Rows from block 7 of a small image classifier, named by matrix and row number. Rows with one number within an expert belong to one neuron, the router's apart. Each number is 128 + 24 x the weight over its row's rms, rounded and kept within 0 to 255. All counts start at 0. Numbers have three digits each. After the name is the row's rms in percent of the matrix's.
Before each expert's rows are labels from the 100 images, of 14848, where the router gives the expert most weight on average: "responds to" is what is common among them. Only what is clearly more common there than usual is listed. The data: scattered letters and digits in many colours.
# router: router (model.blocks.7.mlp.router.weight, 16x384), inputs 165-219
# up: expert up (model.blocks.7.mlp.up, 16x192x384), inputs 165-219
# down: expert down (model.blocks.7.mlp.down, 16x384x192, transposed), outputs 165-219

# expert 4
responds to: the character M; largest: M; count: one
router.4 107:145084082161100153156105090157114102155119149112122156082129141103104112106132094102161156106156112153100081143099094135125155121143134166115086134115105144154069137
up.0 098:131152110141124135122107118171158158156137153166132145119104141109091154120152119153118115130086145118144147117160107139082117139127055118110131084099125127157117110
down.0 094:163105123131091176155133109141101125102119145119152135130095105179131111150114081130184128144146113148099113146078103140167156113124123115127094133125117131136100121
up.1 106:078114147138122096107096135124158093149127109172132130102162145063111117128174115102131129119149128110140124088117143149130145132096105139181141139124122151125091137
down.1 105:169146133130180130134112101131110128156137148141121134134190100159127061127113146116074096163093129132149185079153092116140102116125122109148093110118117134094119135
up.2 106:124148110085155123106086100134098162116111082128115138138130174132149146184149162130112065144111104120136147122143134114110110152135076133131100123171124089142124093
down.2 118:135165108129130110133085144147132175154089102143120141143148149098155112122149117182099104132107117124123145139080117099119114166128105155081144107142126123113117099
up.3 092:076116133132124136104130164112187099118153138137128110083147173099128120127146097105089134122137126083133093136152126111078160120128145101134164135133124119122092139
down.3 092:142126144126163119134099157150144144120128172146119149146153067147179067113097162138072121132135134128125153113138092084145089128115119154126102076125118147111162124
up.4 082:120105113118124107121122141143171139111153117130151100115114156120171127133123117188081106140101123116129132144072124125122097140113124136121127110117139151121135098
down.4 067:140167139098183139102124144151110158091136161115148141132123128140115096167116129101132104084175126146121125154114106151129152139121084139118153089145133139137147111
up.5 099:120166158096129089057098129128159150127099098148087129147130123073158129130135150146131077120102112113144140115082127137137102177118078151132132101118123153124119109
down.5 100:109112125124157096085132142095141115097169097132125139087142171120102146066150090114092127125088103123150159109136160124065128162132135128168121087168132141126178112
up.6 096:108154163137119103057116149115192117126124137175114111154121091099161117084136124120132130133105140099124150121092169108146097156125118143110123124099124177107138138
down.6 082:113082119168136127127147169124154104123135127172111127087120159117114154086149094161125136071113092131135117154173143124104154143142179106112140119100124114117146125
up.7 108:123137146131108117121118130127110141126158153125140130120133118154161156120136099122090108168082129140169164108140151131134091105119101152106118121109130153140138166
down.7 108:160117093161136137145147160143169119159086125165126126157137136108154097110117154143121154094150116132094074140130133090132170104147162116084096168098135114157108134
up.8 089:094155173107104099098124171165153146089108109152136141134121136133166133117165181156100122132106133098095162139161155111131121160104136154112127113148124097108164105
down.8 072:125114125153087113113144143122149089089170164129165131140081172143110168062161116107083146139094123117145161113132134115069137139160151132150160094144124096115141130
up.9 104:114115158122088102095118134138159139131110100161096156157123115072128127101164150142097107174111140104125136105105147119112084179100076134151128109148148134152100131
down.9 084:095091107147156104115138122121134114136145117123150132099085161122106164099181130116121149155092136110127145102161149172052129136153123104193117112144141128134141114
up.10 118:099119130140088081125098130124171097155136112175101154123181127072099118128189099094152123107126159110116162088102172153152153137111102137176129168109112139116068152
down.10 123:173140122128152141115113086128119117158145140133124118133175122163112092130126133114099113159083147121147196078178104125141091106125123084152118129125128128085121152
up.11 100:098111134116147071146087143108150119151095105154130143114178110057105116130185097119148105125152133110142172064116137169136153150083056141151162141119124138133096119
down.11 097:183133129144159143117133087104104122155151154130132094139181110160113077146143133116089121161097144138160184078176116141141102105148146115139087119118110120099107145

# expert 2
responds to: the character B; largest: B; count: one; the character R
router.2 109:085118170138152108121154113120157126109130138164144119146128132101134126137120179088130170146129103149110114113152112141103156110155127146134114175105121100107144084
up.0 100:136146117105128117157115084099096100124124087022140119083121152162133171103115105129159131109144090115121161144129125111120144125145115103126120135182107149141122146
down.0 087:114117095123146149117129150113110110112169152091114166119111154142051156122136108128120097157150180174168122114122091123135123110131117141130118113141163141119127160
up.1 112:133138073136122108171060111116123165145165129115095131110113105140123100129147098125088133120131120141147103120107114091115104144123136102116107124122156124140082132
down.1 140:137168089143170121141079081140123118130158147123105092139098112121131092136135137145088134119134119135147102154123099101124102164100133091100143113160149092170097113
up.2 103:136127101150131139162127148098145124099166125093109116120092116123083122150119126138113149080134161162132105143140113113117103146109111142108153141134139126144132157
down.2 118:124116119148141129137136089119142181121128094122105119121137131084124098160093169157099148113130147177145076163129135189149090158104129092150149158119175109152109162
up.3 091:146152109096103126128124115155127182170112071123144119109148127090126125113130119134111123174108143123163140143107178118124100140151195132166142121123096160128153165
down.3 074:092127141157120127100158126095178079132129110125120138145111175104150141139135151108119137162126101090107107137113119139075125106145104130105132151119127099169114081
up.4 082:133161116094094075102068153130134152160090088137081143141174116122108095151132101132120097134097108126128159128094163125137115183089128106139143095136095138116099102
down.4 072:138162161151167140104135083122157077110190131112157112105104136160138132150133112083104123138123111107108157127159100131088146113163100147103097140135113100178145076
up.5 119:109129115132129118157130114182117138114134123136091133120155099094151092096155135164121119137182120099102117157139153150179154096081187109132111153108154123100152143
down.5 108:118093140121124140158124090119095127093177149092093125111130110143111150138152077124154115152121110101109152181147144161133151116088142130178096136144151119105144158
up.6 098:132165134087112159128132118124126141151105048111144075126116105119129110169085134132161146132101084122114152146123176096119133160154171156147167091143096123151118124
down.6 097:134156139098111095143122120122110062151147118093132104109090110152115178134125099088166133115112110085108178149122141114070150146172129145144138105178103144134135071
up.7 084:143103099133111127151046149150156134140137130141111143142108139128116113135156099173101113114130118108147163129112128125144107152149106123115100103102123134151137131
down.7 085:159136088110155137105104151153104136186140151108097104102169149132103128150128117147113070102142151128153124141140150122149124129128131098098152122145124125157082158
up.8 102:158093114054114092131135138132134148171088119113115118102158151125080099151114098124180111066120153164148103132095149144145117133155125138117123137142124150127096138
down.8 097:137091149109093128145142109113128138118137133098144105099149143178116156171104087076173139085096125117106171160176164188105157133136127102169144147133137123145139144
up.9 110:131167123110114142139134109116145129143114035087126076107092105122134119160084137123151150099107090117111144161137174105112132162159165135151171115165106118163104126
down.9 106:134149133095104108147117122113094069156157128079140102089091122154099169143114093078170135106118119086113186136140137123072151151168124138158142106179103137145130091
up.10 093:168133101143111119129122151192115084133118121140141150148112125129094133155134107152111105162120118143151127135098116130110088155145113124132131123140118128137111114
down.10 109:160128103155150097109165164157105088109159158154164124142119129077113130145111125134086105136131124133161105144087092106114102138117121155088150167148105107101127105
up.11 095:163156117139151132124122119125141140122186102086085090144154095088099105107143138140115150128146169079128183124115131113154132123131150132129101130111057142141128134
down.11 081:130157128098117098080109151156115103136135130128131130094106151118102152189096132095143101071111112135136144159124138131099140171136117120120164121173148109146130096

# expert 14
responds to: the character J; largest: J; the character U; largest: U
router.14 101:156178107085136134104101100091143164118159112087131158068159174127095148117139105144118116135135114150159154082084129126115117160111101111145150077121118166092159138
up.0 101:122129133127139123127129144132119089171148147133092111174136114099117108175108146110086132077112133069095113126152147097178122139101122095098132148099093095165127166
down.0 104:159123091150142116113139142105132113118122160140090105134122098101096146105125139120116129136108133131178084103162135083114122123105128088098140159126107132144161167
up.1 089:137099132164120111154171177159119097150131134144122112151106097147119102119117159110116162154121169149124073139133164100127121113130169121112106171155132095137137147
down.1 066:141116122139142187118147147115115114105143122118176103109094099172107141112117105123161145177109113105133127113160164125069110097137142126170112133148149147149162143
up.2 091:105103149124126142140148121133112084124142159140118090132117118128142126154125142071135120137152137124108092157145071137113137130118131140138142142117153116175091126
down.2 068:111120148138135152150135127103132105111149142110144079129102113189123136129126120143085119118108124151131152138180135089082120110144160101144111124193130103154150126
up.3 076:157098116134146138143165147136127111138153099126105089131116108130136102106110134092105173166128173109103077138165156122162103112136151123131093135155117096152109125
down.3 047:152167089092138143122128124138137140119133108081138109110078125112099133082100118126134140134143144112112124124165144047103102121087152125117102091170187118146128120
up.4 123:145133145171149110160130097116121080155149110134135104170105100111170132126167152155075123186137149157147107132120090168138138110173105113134129122135120133135073081
down.4 146:123101129144133099145146149133109089113141149183144131145102117140147124137136139134111122152128130176175077118113069129092093112162087162097109165128138119137116077
up.5 094:153142156097136143105134135171124144124144103102101127112140156138141085135140112114110131123140113148112142131120112133134133115071135136118132137156126095173134075
down.5 098:079125157133128151135136096097086127092179113077171118115144162132123165137159107132111126135134121156144157137103113163102123143182120119165135120155123152108135114
up.6 100:122148100080132125142106113163125142134107076105172128115144158103152084190151166157128132110155123134145138123096081149120159135118122157152165138171108141149104075
down.6 109:090140185123137173122149097094093125117181112093108125104121162143108163126156076121128117127092108161084151135100133160111120150121121112138116120150151142109149112
up.7 116:158144142130173122190126076125136116169139092102164122137125121151143127183109153127071144151115131138136120124104091140119139137151097112184126146149119120149066080
down.7 134:107109131114133123136133155160093117122121125175121131153108124108148096150160132148126100134114105175140102121130074129110078129156101173088098159146159106136101094
up.8 107:155100137131120120127112123120122108143104101166078120187139106091144127149153108142126110144118137135117133142117115176162128120143115136114124130127141124124079109
down.8 113:146090131114109093135154133134103098114121144171147165142120121154121171160088118120147103154110140161164089116111108155132116113155071153132117151099124114131116116
up.9 083:126100133165116137157160147157109104127131158130142082159106099123131119160114168090133158128142150132126101155137085145123123125130160129127124181147130107154116145
down.9 052:122111163143117180149130111129131133131160129128155110107107089163106155130142118101165143148103142129108143120183152117088133102135154103172105128186134124158118143
up.10 085:138167130109140076122092143142156123160137142128131117103114145134135088106099094120156111144082121132159170148098107137143104134141113143170142108124126094120085131
down.10 091:114154108130112167149120084120129158118085102112142157112166149160095147135133181099136160108182107115125136077147127110104190109146125125120143109122130134149167094
up.11 084:131123134129122127129159146148082085113138158112102079149125109129148112138131144074142142128134123132109085187146090141129133124106146129100130147108139090167120132
down.11 060:114121119112142148141147113116145111129154142115099100148130097145106179154134083102147114124074125140134147112168158110091122123112154073128085143172148123156136152

# expert 11
responds to: the character S; largest: S; the character 3; largest: 3
router.11 098:108107129155177080137134103125104112151147125128139097120091134142152100100151141120103121175157150166143079155117097132125102139160118111145115133155138114118074098
up.0 094:102097141051102119090149144122104128126070101138119148096152144067115096096096141166181122130118121103138130122119156153138135137130145158121180112116130159104129136
down.0 100:131101143161125110094144149095092095157173160098137107081124133172105156168159076133147090120097142126121149183127137185100143123128113140170111110188107159113113154
up.1 085:113107162133117160116175119112128115090118090074127105102124132121122161152106110110115145113136151112089144131121151142152141111127160148160096159143114145112142159
down.1 064:141181140146148104143118151094180156100150135128130116150156143170166145102113155137068133141118141117114115129104137119119114113148122150088101147114136098135148091
up.2 084:127136102108092124135130130126136141153101119097102137131146140108115108132149119130156157089110133098078162117152171149173161119087170146122125121111134136146154146
down.2 058:116160156109100132158138115102133160148133153126082162115161105076125153110118116122149130116115148106108124098116140127160166132076161104135153099070160113105170157
up.3 101:127147158161137148120128108133132171181150142153146114147122129153130105080145116128156124148089122102115147128090116137138149120145138087177125094123141114133113140
down.3 118:112109156107136124093163162097142127135096100146131139140097130089131122152082150126156092122111114166161099114145133131104075130137099180079116153131101146127145129
up.4 107:091147132143158141142117115121140160156111102130133111169140141086142101127128146103086121145120095104131102126124112126112130170112117125158160138145106097161095130
down.4 112:106106134089139180122123092147130119098128094075166145127102155147115145130135130076139114113140103128129168121189128109079117151146108091165121106155109134134122103
up.5 095:139142109123115135141109153130138161171105148147125134126121109113111094123143121162192144113107102087090154124164161140141152122102140134128159090102136141147156157
down.5 079:127162144131100160152127122096137118132151156120109120097146107134101143123127117111157168135080143081091182127143170140144164134117183108154131106100138129111170143
up.6 097:139124081157138079159070098154129119184123142136092123121128139138145082098143119121118132135109096138099086126120134084150140101087143106087104128121159084154120108
down.6 108:162122109144134139147103094137125084101195201128137104102111108192094133132181088115128166102138185128121155167123123140104138093119126126160087125135158143140139121
up.7 089:133124101116117173139156130107101142142107110086092150144151132109093128141116101125154142118089074090076122107145155120124138138103140145134106130130128144123132154
down.7 073:135160145097127182147132107098138129118149167069134133094143152138118160122104096105114161141119127100108172084121148145142155125129166100163133103107126134128169156
up.8 086:143127139071124109097119178117113146099118102115105130074151121100127110142127128158153137137130143110139139152093147152179136138119138169138147134122102173105139157
down.8 086:111090138159116132104145148101073105138179146094146118077120162173108184147166079116126114124133112125109177174134127176088155121133116139186118110188118138120123137
up.9 080:123101171119145124111129086115130144134085092137155109121132100144128097133055160125102134117110116133132144070144137147151103100103159172159124162122113155159151135
down.9 070:106126138146110105081139120129167091110136127137108181129140164123140171080145129116137117165129133117150103104109119134111140133129101151158144130153149174096100100
up.10 101:147156088119132132063131131136137128135094091117112112140129158087122118118116139100130121125146119130107113083149142073131106132084110092122110118145120152138118154
down.10 115:071128177124140157128125111117134111129140131084140138108117145131128142107144122089128107127148119122123157140165107135105141142145121095154171096124136133113119122
up.11 097:139149117138117141127134132147150184166095150140125101138123092106114088107134122144186147107125095093105142133139149144145149131109176114146147091105149162132159169
down.11 078:130188119133094140134147124105174134122139144109105109106151128106122146096114109111133172116110127084092176118113160151168162131092198108155135117107130137129170164